Rows from block 7 of a small image super-resolution model, named by matrix and row number. Rows with one number belong to one channel. Each number is 128 + 24 x the weight over its row's rms, rounded and kept within 0 to 255. All counts start at 0. Numbers have three digits each.
After each channel's rows are labels from the 100 images, of 14976, where the channel reaches its highest value: "strongest on" is what is common among them. Only what is clearly more common there than usual is listed. The data: patchworks of several textures. In brackets: how many of the 100.
# convs0: first 3x3 conv (model.mid.1.convs.0.weight, 256x256x3x3, each kernel summed), inputs 128-191
# convs1: second 3x3 conv (model.mid.1.convs.1.weight, 256x256x3x3, transposed, each kernel summed), outputs 128-191

convs0.79:123114121112128142104141148144139109091131141168156111134143102156123097113128108101155101153105092144119108132164148136131121132108122131135140122189134139093101115123121140112111104151083136
convs1.79:151135148137144108133131110126157128161089082114131170123094116108130144160160155124107091108133148143096139094102102150111107072138143149145104139119097130167109145109172173146164174137146128
strongest on: triangles (69); centre pattern: triangles (44)

convs0.100:110105075163107162126149115123145152117157157155164170126132137149189126152137103116128092134118113175107123140145116113164160135066070153112122126141133112105140157126149094138102124127146124
convs1.100:133155155115127175150118101190086077145133100132088112124069128128182157114148131145093126104135133114121157090167119080140130117148091130091107112161132158181108121117137138101122159104148132
strongest on: looped (34); dotted (27)

convs0.146:111130098109125145090152156104159117101131088081148128111148139103123124124168140160159160111135128101113110121121135129103151149131101135083115124102119118128155098131101076136137133144143141
convs1.146:126139125180110106095091065122105149117153178103117128109140159105155112154083173103118124138111176157155146173133090117138153106143161130126102121171109157118109136102141133106131150145099177
strongest on: rings (32); wavy (27)

convs0.15:147112127176127095091145140176160110136133135134121116125132120140142117057155145147105126129139144111098134139186106141114144092135156126145148158135131134155139131105105133168113124112178175
convs1.15:148171142150134139091139124139105132144121097154138162138152137118115132129101145164169158162099137147123119116132125114122129153133123100142103097177117149095152126113124130127099155114128154
strongest on: honeycomb (35)

convs0.191:125107123118131113140133153085131153125099131120121113179141114102151114154180087071121125103117114114137121122141124173096107130108085152093138118132110151136119130145112129142125122094115062
convs1.191:120128116125103132122126098156177136146164121094130197099143113105082111129110127121108098119122097112117145135145125110151158099130128110137129090154095083098125138115147168118097082113110156
strongest on: grid (37); honeycomb (36); looped (35); centre pattern: looped (26)

convs0.12:131144131129148133126159093145129121131104153132148110131115131094139134124173107121139128130144106165122134154115119148149104092116103110150140153123086185091107125129105105158116109089139155
convs1.12:158104111141131109119126110104089103144108077125155130114110125140114131127123134203135152133103105132097144127120114141130091089145129095140146133143108077146139119098126134140130167104129136
strongest on: honeycomb (51); centre pattern: honeycomb (31)

convs0.7:119108106112146142118104152130135133106104140097146142113146116108135099125147093095154156107145104096148129110153113111129139124113107131091121126112151103165073097118138072126132119128140083
convs1.7:106146128119166122101184153150171171151133116136123110134180125089106141126125176137110087092133128139173129167170115129121128163144129135116133137134115113105113138145125144123140111151107135
strongest on: wavy (55); zigzag (44); centre pattern: wavy (31)

convs0.131:176122145141129087052138094114074101154116119143130114085105147133092140145157155199114162119155143126143112110105146097145133130103108128123156143143103117090107128143166079122145141135103114
convs1.131:161125148125160126141141162140156174151163135114154136116164117140134072092119178076126129122118107181151131126135114098138102140101134119123146144106136171114120140103104126116124126177137163
strongest on: rays (41); centre pattern: rays (25)

convs0.25:130157156115101108111174118125161129127089152113137071159137131093166200122133150116109108122127113124124111138108153141118146131157124105154157140162130140168118160135124103110165135094095163
convs1.25:149091082098122109132113117123169087129114138152138137144127117153114094091170079095155132160116134118122124103139107163116142162102099120105112161075150128087162085097093116142136134104157130
strongest on: wavy (28)

convs0.107:122167156091151105111131119087092119123085162126099127130095099144118135114141165204146106155148161140111149131137109151134122149155131124157153159125103115112140098110151140117073144113143105
convs1.107:104098124158115181099112132169136122114114122126156151176178097116141116111075120149112161112137113172148114164099127139116138086134131114078158123090134131134130138122090092151178130142159155
strongest on: honeycomb (50); triangles (32); centre pattern: honeycomb (32); rays (28)

convs0.88:110147152151121090080142100128091128127134101162124093108116068116120157146174098091099076149130178122132140138121105110120123109179138160099111119109162113157075146138115081147125106143132127
convs1.88:084126140088107139120107123150103140149128137162113075148122113163128137102121095108113141095116146110145123128090151121144093113063115137145157104091153126139058144109104122127123131094126134
strongest on: rays (53); patches: two (52); centre pattern: rays (43); rings (36)

convs0.35:128144123140129123141145133115107136159141085107116161129097148098095090141153050074113117109088154144126100135126107110154117143086160139081157130120134133127133125147178097118159099131134143
convs1.35:080140139114137183124157158183141129132158177117093107147124124148137175111123130105137097114158169129158132133137145123102147160101097171149153146087194161116152148147136098155125134176137096
strongest on: dotted (41)

convs0.53:168146101102106048122166114131120113131108101108096112145139070105091115121133106138147126066104116128145124116126103178139079155122124180125109113113118144127126127108104121108139118093121140
convs1.53:124166137099107142105132113125139160150168155099098155156100097081165115159135138105180091104138169137132110159113167114125147148125142156142143137117123084106139109117153110148101114170107151
strongest on: dotted (28); looped (28)

convs0.14:099150152097104110067120138116108159102093128088118146088157124147115171132098160091206106136109119096090113142179159139138125135081150140180144098126103119144098115164172102096149132180124131
convs1.14:112094127144119114155120138104112134142154181144140148146160160144132093148171187101129164158129131155111131117133092103117151125124159115105125171104123112150140128172158112123104150147139144
strongest on: dotted (30)

convs0.112:141163099128134084116117131131167125138106135149135145133117090083106174107105141151122105073137108087128103126152071155168144149185136141112088146077103187123125150136136119117102154141130135
convs1.112:089118114134098201130107113129134118142153170117110116132132137134153131129151133077140139138109105143123098150131123141107165142090128139123106134106139120135164122152098132091112095124132136
strongest on: zigzag (33)

convs0.110:114106171076102139102162121167083108127136135128101109099128106140122150105151151099125101136160106123118151124156151133149150121090141102165177102141123120134066084118122076095107121110120115
convs1.110:132138140133135091120103127103164118115125126135107147089139115139139127117120166121120141123150146108142130130113134106161080125109090153119146154107129124172140130128150136132110184148090105
strongest on: triangles (89); centre pattern: triangles (61)

convs0.101:146128107128095118101122175148128144114142091121129164106109116128163135124175157140147150117145115158141100157116069116129151092085124176125126121124121139122153142135090040150098169096101140
convs1.101:132138200122155152108106160148092124158119116152109112106150099172157110153173123129128112138092146143096156115073120139106126142102159136118118100149156126133119133088173158128117121117148142
strongest on: looped (41); centre pattern: looped (27)

convs0.86:151082129152145189111096126133104148128163102147101127142149145106146129153162096077128176094088097134129109142136103115134110137092125122093120161148150125141084126126137140141154129130126119
convs1.86:129164164118111109155122135135147146153153128089111150149129183127089159094111133139161115127131168132140149128125191138138110129183130163149158101127126148110158137148169121119136109119089161
strongest on: wavy (40); centre pattern: wavy (29); rings (28)

convs0.148:140138120142140118062157144185159107145196098130131125177108141123128091094154128180085131150138159119152141161153117148145113163155143099094155176069135152137134083131078139156138153136130164
convs1.148:163129115135176108091107133152137118125172103117154161115118119109131127138090074111168129111096121107095136160119138107090138137095150154149128114125119130125153150117100137127103142136150109
strongest on: honeycomb (30); checkered (28); diamond (27)

convs0.124:139126155128100128116103111158142111129152060083111119164119136137142116119142103107134110082129131120129122143116094118134069098091104131146145135122170112149074135139116125133157123136114147
convs1.124:147148164142099120103109139129104105112175161167143154114156108145189125150057139137161138155137140142115128153102113130132168166134132150092160094160159151173159107132122147155143142144098102
strongest on: triangles (34); plaid (26)

convs0.180:139167126071162119077136141128154121125124151103121177112108119141125147134130132116132095094150106123129182137097107134128182099097141125156107098111124144134106137137133145144143147097155141
convs1.180:110165057130135144176144160139093059085090150105131109121118124102148141119184096147111146136148144096154115142111150146141158150096154141094093116109148142105167096160138140100102174133150111
strongest on: dotted (41); centre pattern: dotted (37); looped (27)

convs0.248:117122145158122200093116098099155126140158163122133144131110170165146129106123097100145108104152098179126121118178177144137167116077113128132130115152101119130138100155126134116134110101143117
convs1.248:151137130142144068106138150138079137107123097148158120118110106151114126132129146165103116131103135085105122135100081136162108150162141109154155165127106114176156130133157139121153157135138152
strongest on: rings (32); wavy (28)

convs0.128:160181104137120141131140089145120141131162069093123104120127116103119086119159093150118130112127132135121138132162114147112132116104118152127129089149104147126066125105114133124132089107120134
convs1.128:122133137136078100147101175123071120121137167129139168138109135130139120159098125114160114144113157080161145155104126128157143138175130169082133124145165140146137153156137123138118111135121116
strongest on: plaid (55); centre pattern: plaid (29)

convs0.154:143171107107129098121164160131148136124123158119129150145112106117188136152202126123166099126103134125149114123138074195132186139109081131132174134130131142122104124133098123131122130104114086
convs1.154:122070127147109145127115139156129100122114099094161176138135103167150082146120100113129086131137134162134095145109105121102146083118176147148116099137133143084152152151155126164077113135109157
strongest on: looped (43); honeycomb (40); centre pattern: looped (29); grid (28)

convs0.176:145126117118103110116125138127100130114114112086077135109162146130137115113063126133114150139109128146100145132123159148089139138131150159189154101129117124124122124122141139116098132143133176
convs1.176:145179120082124126107142126109153088128133168124134104128125121122114153108148094127116110141145111102145106149131092164109134131120144100087121132142129076157129077139168105104116138082104121
strongest on: triangles (37); honeycomb (27)

convs0.145:135100129151123127114104097139126109123110132130116171080138142115138119133144164081119142123118114158119105164139125128157108098071157149144150089129119136141092163128111102164124141075157163
convs1.145:132104149143174107132101134122126102123115105126129150143056122133088135142113097159146144131118134109145137127123098141136136152116142127160118173157150124113163116094168181126109136120151096
strongest on: plaid (36)

convs0.95:137085173127136100118113146125075118123137160119118125120082099110123186133139127133122130097101115096118118104105132148114127124166164146152150140106170102143138125127105113123147096124129069
convs1.95:135119148131124123101095104128142136136150139117105100119138127126155109130166130161086165140151142122133114073129163118154115143140148120118133116152111102152101075107163112145148151107116115
strongest on: rays (59); centre pattern: rays (37); triangles (36)

convs0.8:178142146114117122118117114168132145132145112111161151157128121122127116133139119164161116150123149123151114119157095141128102128089147128084143146139097135139133135123131146113177126138154130
convs1.8:106088146090133162155132127106141139099147124090134122139133157122143108155168114160131144114101120159120168108144155150127167096165153123134135128120094121127151153107142153140105153131119105
strongest on: dotted (28)

convs0.22:132157147100117075142132115123134134114126177127129135113103128145104182166115113139151072092152114090122141151108115147161135116127108143109121161117113095109115137127129130139155112133108128
convs1.22:123129127104143136096100112117143121076124123136108141147103127151124127128125125149104197123126108134109096079159131160146153132158099102137130102145133098149153105097096165131160150124115087
strongest on: triangles (58); centre pattern: triangles (40); honeycomb (29)

convs0.142:115161102148126115157132146127108155124142108112150131124125151099159116128167144112137155101084125104128158140112110166129123101153142133115112138099116203155136158133114163131109129111096067
convs1.142:126101147133103158150118101162120122146174135101105142099144143163101084113125151083106122156146142115124118129100112089125148112118151111163138106142115090077123111116140118128132085109162150
strongest on: looped (42); honeycomb (32); centre pattern: looped (25)

convs0.120:165135157123113131121133150129143156136140148146126162124111154102159186131179101123113127153105127163130156119123101114164130136134093134132131119098136138107114115118129082132169109152127104
convs1.120:146076160157134133151095092091090118136110126089129137114135146123141109163143144158117149113118125110146129093131168101152104138103119131119119124161128140094115156130124146134110127126144116
strongest on: triangles (54); centre pattern: triangles (32)

convs0.113:115137116111117135161110131136083133132137110130105119103103123100131115118150101140152126098118135079143102133154097136142094128091087097103154134134122140145147129150136135150141133120143163
convs1.113:156147124130115150155123199124120102095124155151167131122179184150141122125109088171140109145149128146121109093143117124118161122099148190107116129112140129080184137139139140167125148166152122
strongest on: dotted (40); grid (29); checkered (27)

convs0.133:172111130125134124121123172139117133120182120113158115130120108124155128164125092141139084088120150093106110127125117091161116117130078136139137170140113106119193151133161148139124112139108106
convs1.133:145159154162099124077148128159148117141123117090082114136179155115127114108083123154118159142135131151136165108136117120104140152160105146100146101201150124110162131101127162125080136111151134
strongest on: grid (31)

convs0.71:136115121083139142146131126062094122134099088146165169142123137134124150180157150121131148114102141148133124126130124158120167137172127116197182160130124099120176153132133116140071135133128092
convs1.71:096138150168127157134151124142173135134100157140160093169135108119148129121122089161144146117117085109116096128172157160137102106127116122152149119115115121127099106124130154134135141152116135
strongest on: honeycomb (60); centre pattern: honeycomb (41); triangles (28)

convs0.235:162103154114115128121148122138102084089141101122123096129124091114144120136121088083137119136141120122099101125163132106127112103135105099125143122147114134102109146141178111093106130164131154
convs1.235:187139128081154104141116107163147153161125106140117156098142131119155114135129120139148158140113163135125138126095105094115122129106116173126141158152123141169144161070142185112133119117114123
strongest on: checkered (46); diamond (27)

convs0.125:178104154104112157077113124117131094129108124134118125129112102143146148145148124149139095197122172166118141110126118138125125159106075108134131164178138074128172135124117100126102140123114154
convs1.125:050160096090143094164145103142166154158117103143151153140114109140151154105081103136144198132114108149129092104113136134139103099128120125138159118070126138113145115126111116092112135143088151
strongest on: rays (70); centre pattern: rays (51)

convs0.114:121125128105077095119160111101104125092152171139136123110127133126109181133099105110129163100160078140097142163151176113139116132126126157115153140113150124116160105148121071117123134142098114
convs1.114:135092132135137108161097101145121119168117078158119078127114144141151114107124111134113082114111141118144155096107119088096092124107108136117069118130120190132101139095124107119148134083139124
strongest on: honeycomb (41); rings (28)

convs0.54:135117155091135118095098124112171123137157124126140143159132151166159114119174150152120162128158133127123084126157060130154128137054141139119121088183120159083080119121111150146108100139156120
convs1.54:160128127133137145146136112162120137135191122118083134148175094150107095094109134164155168141147157115105154162139102096104115179141120155159109124149151147138153193140132111135120143131112107
strongest on: grid (39); honeycomb (31)

convs0.144:114174141097104151126117120150145152102085134110118165108127136104155112131162151168108140118119098142104108137160112094137097074091134132147180196098152148119123119126140160119091115127141140
convs1.144:141188145117117135072124120157092081149093119140109105132145125103123123148105121140143131141122166144136136099140113123107158113118106136099062084121167170158119133120131171152064160151131141
strongest on: grid (42); honeycomb (38); centre pattern: grid (25)

convs0.161:153111118143142101128084100136186119128100144092126177092116126136125144160099110072115156129126120128129072145115112115120123138155121108181109126118070085104117169143135108115090144155144101
convs1.161:102126170110164157122135145126133120113126123130135134152138141130140109150146144104149140107112154139120091114120116150111142147146180134193161154120187100120128115093103170132155156099132112
strongest on: diamond (29)

convs0.182:162086148162117157121123150082102159149138150129137167134138144133155154119142159159137146127129123140135139118132117138142131103121148125115130098135142140150140119118113111131159139104108142
convs1.182:094134108152115154114081142130139102108144112106105135111105117131146152112112170101118126127120154126092139141154118134170155130082097152121132134138105083117154152119149183135105136142127107
strongest on: dotted (31); looped (28)

convs0.153:127173137146147147076112157095102096118134102099109149130117142120097132091135097152106143110138144116121147159139159138087142106106116108116186117125146133128148111134105166126146152109148092
convs1.153:110135101170098108065122131138113094119149155145151113124127131133144111115105140144160140171104126116079154124082106164098086121117123159161164140117147110165131147111144149120114133127135183
strongest on: patches: two (51); rays (30); triangles (28)

convs0.129:123124138106138133091143120108134111133141121119126100140149164172130169127122146102105121092109106135127124105136124142157158122163164126155160098116181139116100117131112124122128115136128136
convs1.129:153132118148124152185103148123100080125128158108127099119121129172140115102136114138133122130122160118105138122136161133125081134163133177116121098147172127134087149113145162142122131157150119
strongest on: triangles (44)

convs0.28:101123100140139130130112080151158121121105141129134129120116154116102163147115119087144142103125106132122135137104118132122104079130094127133110105081113141127070147161151093142119157111150102
convs1.28:155109147124173105117110142136133127125128144103147119145109162162126101135108126065154162127092120114147135115136076157095134151142133110160096172156114113158134139067102182101115136126140113
strongest on: diamond (76); centre pattern: diamond (53)

convs0.196:131182103107155125130148121119164132124111163128148144132108144123143119087188136096157123141093128118130125105082119189122215163136106112112139125125107179147146126097122144149091134134131084
convs1.196:081097107139128133163116126136119116145120080124176180133139110145096079163154132134114107130122145134120112159140109131120107101147169116128127114079133123084118127173173095160120109157118160
strongest on: honeycomb (43); looped (43); centre pattern: looped (27)

convs0.171:136111089165107179118145086105138132134113124134141087119151137109136152116103125132127169144098137173121156152117149121127097141123122096131104105137151149194163109115136086138107123121119146
convs1.171:114158128085128128099169158147143146119153120148115102145146118116169147113100089132124129152154116154133117146144109125138092136131095141153086099084078125100119144115080060151151159138121128
strongest on: rings (46); wavy (36); centre pattern: rings (28)

convs0.237:151081146122148089119120120122135103125137134112135106103124099120141129157081115047126101101127107117114129141147123106165124141141126129166108086083105084114140129142155129091141138151127131
convs1.237:143132155092142132127120133126141144126143166112132157118149160142169120170130111099153169124147179148138092116117163133097159134118122152156172145120132122141142129097122141125103160116152120
strongest on: diamond (48); centre pattern: diamond (36)

convs0.111:125107100168133143126127160126102120121109121090108091120117113111125168131097120077116195110089119129128121116109130155115126122106125087111128069119128114187132111127128124135133122145124113
convs1.111:133124131067103153119154139156150145159129160143129154130145161139124129145128152101125109122154156139122136132140127124136142115123089111143105161150085110094114188121092144146157093127099140
strongest on: wavy (49); zigzag (48); centre pattern: zigzag (29); centre pattern: wavy (28)

convs0.159:147100114160092160120122188119129135109180124137192125147104125133130140142150122101137142093151128118121126167149127100157071126131120149110144151141148118128129145120132091149163112099142127
convs1.159:106163144130090138081082167130128114120163135132104088142136124116106143130108099164113133123110141092131141165156096120118149134155113126122140094195150101119121108105159161133123128099110120
strongest on: looped (33); honeycomb (31); centre pattern: looped (25)

convs0.189:088163094111154102133074129142122127098165151133140103103128144113088120120105107141161119122141106099136132122128058116100130119140126108103115127128142156099042132143141079116160105150112120
convs1.189:118121145106131126155138166121161129148138153096144164136170175144089074130125152074138108130080101108138170174129158137122140155145137127138137175125136080101109149161127138096101110111125157
strongest on: zigzag (60); centre pattern: zigzag (39)

convs0.75:168097124153110089114146113148151149124087161109152125116132095119092146115120155119131137090132131112123148144107134115132113095127138134179085141114151124163118108110104105101143128124107123
convs1.75:134156133093120169125151130122161131096164140147119089178171138126146163162136125152147095161117143109148143182166131140127183149112137127134122125100135136088125099150144119136134092172122147
strongest on: striped (34); rings (32); zigzag (29)

convs0.167:117117103140092130127086130143150137118113155166125222130106125138141146107134166143112142116125105201115095143112120126143160136097102127130134133124111139145155136122084058153095152101143136
convs1.167:083174120156117146118117122099106108094140091118142136142106132125116137175125144126146119115149139105156099146128108133114129165152127101158116134150087116110084083119122123128126155175129114
strongest on: rings (32)

convs0.149:132126146119080177100136127115112122117177108098169120138117133157132104102075128136097086133135131124116157149142150088145104094170099091181152166122141127150157140131121129139103130154111106
convs1.149:149137126102114117105107120140169095151132178173098119153155112109147100138125135142106162146124135140149159123121091114124117172107100134132131101154161153124142112116139111155138143119137143
strongest on: honeycomb (33)

convs0.122:130120126090110105144143126123094129129133106123125117116166079140118126111118116126125166117114144145123129114107139107122123118158150119134124128099133091110134157135125129166130134117112135
convs1.122:126090161128145155126108116126140122147093098191119147094113118132134185175145119070114073130082149096093125118129123105143104083146131146133124133105136117128171085100128143130166141087148124
strongest on: triangles (38); rays (33)

convs0.214:168128133098137152093104117147183098138125099145099139160166128123146084087092110129142144121137128162114140140156168130128106161097118125144125165119121179132176124124145162116141114162143124
convs1.214:102157139130110146073142102140084127111123157104096129113085119129146121137153126124054134124115156181095130148112125076128145131143119139153143108103126118154182117106097131109167110128130132
strongest on: patches: two (50)

convs0.169:143114162155115147105103094142143130119124192130139145093099127133145153133122127063095128116154123143119112155138140114147142125111078105190123116117127118137113149136133107114112123119127143
convs1.169:107163127135147125110093131134086116120121115119076134156128143117106117143150133110177140132130167112135121124105114139141128149182129122127116157155145093149120100081134163131154131116122089
strongest on: plaid (33)

convs0.9:138176089133117121128103156154123132137120120153125088084096120165120139125119172145137156110101129111135120125159125133147161132142122134129126116121098180109125153179159105125131104112166145
convs1.9:124162145127148142162155125112131123120135139136189128150165105081078115090167135163101145110158097164114110134169109114124127118135093110114137172094119107109118104127129128116142110146159149
strongest on: zigzag (32); wavy (27)

convs0.206:188122138092141112120132130149086105120145091118102130146157136125179145126171146116111136095104134170128130132131127123135131134137155132103138124098172130108134118118142114096138150088145136
convs1.206:121146122129130128158130118131156141136145108119183121123119148128165148138158128146110142145123172113128141118118137132101115139117151124149156142134104137145117133104111110159116120126143104
strongest on: rays (38)